A small contrastive image-text model, trained from scratch.
Training: muon at rate 0.0016, 13100 steps, batches of 512.
Data: trained on seven-segment displays showing three digits, 195000 training examples.
Rows from block 5 of the image encoder of a small contrastive image-text model, named by matrix and row number. Rows with one number belong to one channel. Each number is 500 + 50 x the weight over its row's rms, rounded and kept within 0 to 999. All counts start at 0. Numbers have three digits each.
After each channel's rows are labels from the 100 images, of 14848, where the channel reaches its highest value: "colour at peak" is the nearest of a few named colours to the mean colour under the peak. Only what is clearly more common there than usual is listed. The data: seven-segment displays showing three digits. In brackets: how many of the 100.
# convs0: expand 5x5 conv (encoder.blocks.5.convs.0.weight, 192x48x5x5, each kernel summed), inputs 0-47
# convs1: project pointwise conv (encoder.blocks.5.convs.1.weight, 48x192x1x1, transposed), outputs 0-47

convs0.6:587468603550473457534458449498545486500490538489565512467535476555460561538477518515525387484564512493566483485575473567499609533429466382468515
convs1.6:500500500500500500500500551500500500500500393500435500500500500511472500480500500500500534500500500615500500500500500500500457423348665667500500
colour at peak: red (27)

convs0.169:525475552517599508522486598492556535511500489503613570471491515552509607435400472463455449528469516507500551449623562543512543501513483476465569
convs1.169:500500500500500500729500416500500500538509500500500500500544500500500500500500500604459470500504500500500500500500500500317510497500500424500437
colour at peak: black (40)

convs0.102:538432452527585543506496485516573503557483430469472518459443400490556400482518436531507515610570591454557513569473528443492478505447523472442447
convs1.102:500500500500500500500440472500448410442573500500500340500500450500500500500500500500500500500500251500500500500500500500515500500500515575500500
colour at peak: black (40)

convs0.112:495533559466493467496514543453506499453561429479576503538377466546518414510547487544509609453492514499504467526503437449429437495512591515623439
convs1.112:500500500394500618500607500606500500500412422513500500500500500500469500500500500420500500470500300435442500500500500483500500500500500500458500
colour at peak: red (28)

convs0.104:495549585527570536528521570464544548480439505434492507543517502557522461479546519435366481560464539571523537468500497491335491478447527510553542
convs1.104:500500668500345500500500500500626537500500500500500500514410542500500500593500500500500500500500500500500409608500500500500500500426500500500420
colour at peak: black (38)

convs0.132:383453538503541507602510524462596523446562481536542552586502495495501512459386496400470465550534546548483432437499552435468458497520561480481505
convs1.132:500500500396500572500500568543500500500500702500434500618379500441441500500500500500500519500500500500500500382484500500500500500503500547500500
colour at peak: brown (59)

convs0.86:451509502379470568601515560513520525512510503487452491542421440556530499399505516544468526576560468492504513547505454366500490556505555541550578
convs1.86:500573500500500500433552500429500500500393500521500500500500675500500500500500500500500500395500500500500500417500560620500500500500457500489352
colour at peak: black (33)

convs0.56:506479518432482524552503463534496475517514410565483507480525499536457512558336468505360436570533474471541535499445483556508554504590484419510478
convs1.56:500459500500500465500500500500427500500500566500500619500441500500500358427586500500611500461500500500500387500500500382500500597415500500500500
colour at peak: black (58)

convs0.13:403631517511474514596592582474586486507479508475447514425406496599439464493483522577511469553520477470526533492484492450467536569482530486499518
convs1.13:500500500463556500500483438611500500500518321521500415500500500337504500500525500410420500500500500446500500457500500500500500500540604500500500
colour at peak: black (49)

convs0.44:512505519406424548553578531453521512539517490429468503437387510526443459439510501551506516586513505489661508481468420446486493552500536443530497
convs1.44:500571500596500500453500500553500500500475500590590500561500500500588500545500500500500500500500500500330500500558607500536500360546500500437500
colour at peak: black (56)

convs0.83:464473504487559508485567470613509542508514486425518552542521490561467489484466610496524461567418478467670533569459504590478494501495527456501538
convs1.83:500500500595500500500666500500363544500500500500500537500500500465421500500500435500454500607457326500500500500500452500500500500492537500500500
colour at peak: black (55)

convs0.94:531453464492533535534549514521484473510440594513608457491507518478528490494609535468585474518506513474486560526363424480462395402497519542553513
convs1.94:500500500500500500500500650500500500562500500500546500500500500500500500500500500500500500500500500500500500500500500615500488500500500500220500
colour at peak: brown (62)

convs0.120:485506503495573438481435545446437503373546513483540556565436520549541414431501492518451594513491377483471466456485567503565454495528487444515546
convs1.120:500500500500504661613500500500500500500500280500500500500500500500500500500500500500555500500500651585500500500500500500500500500500500500500500
colour at peak: black (42)

convs0.162:477466521542525455450505556422647422355478482501520485532502496434527566496479519476549512525580497474582522503514511484553427476561534483456424
convs1.162:500500552500455500553500541540500500578500500500500500412575500500500535594555641500515603500484500500500500500500500355523500500449615500408500
colour at peak: red (30); orange (27)

convs0.50:390544574441528469518449547579544500410539449493567555453518488510538497492492456446526550572438458538506444523478514573514525469504571422622483
convs1.50:500500500500500500694531500500500500523500500359500500500500500500500500500502543500500500500500500426500500544500557500405500646365500500500500
colour at peak: black (36)

convs0.31:496458409476564515532544483495492555431531490517586518503475511520474518507476591431504305499439506546516580563448521524537419511493502454486482
convs1.31:500562500500507500500500500500485573500425500500500601531500500500411500500500418500500459500454500500500567512440453519506500388506463500725500
colour at peak: black (47)

convs0.154:513454535588483549470535515495520511489415520518429469440534555518494435459485530624519483525466466494642463466479512575413519507482465501373483
convs1.154:438500500500500417500411574500500500500500500396500500500500500358500482477500500498500500500500500500500418500500414500672500642500500500500500
colour at peak: black (36)

convs0.23:514451516470467482367623498529490485448465492403512571401525548534522526514543476425532459507500490501419520497535499487449495499486520426547371
convs1.23:500500500596500500500500500328479500500500620500500474561467400500500460500500500500428500500500500500500500500524500520418500500381500649500500
colour at peak: black (36)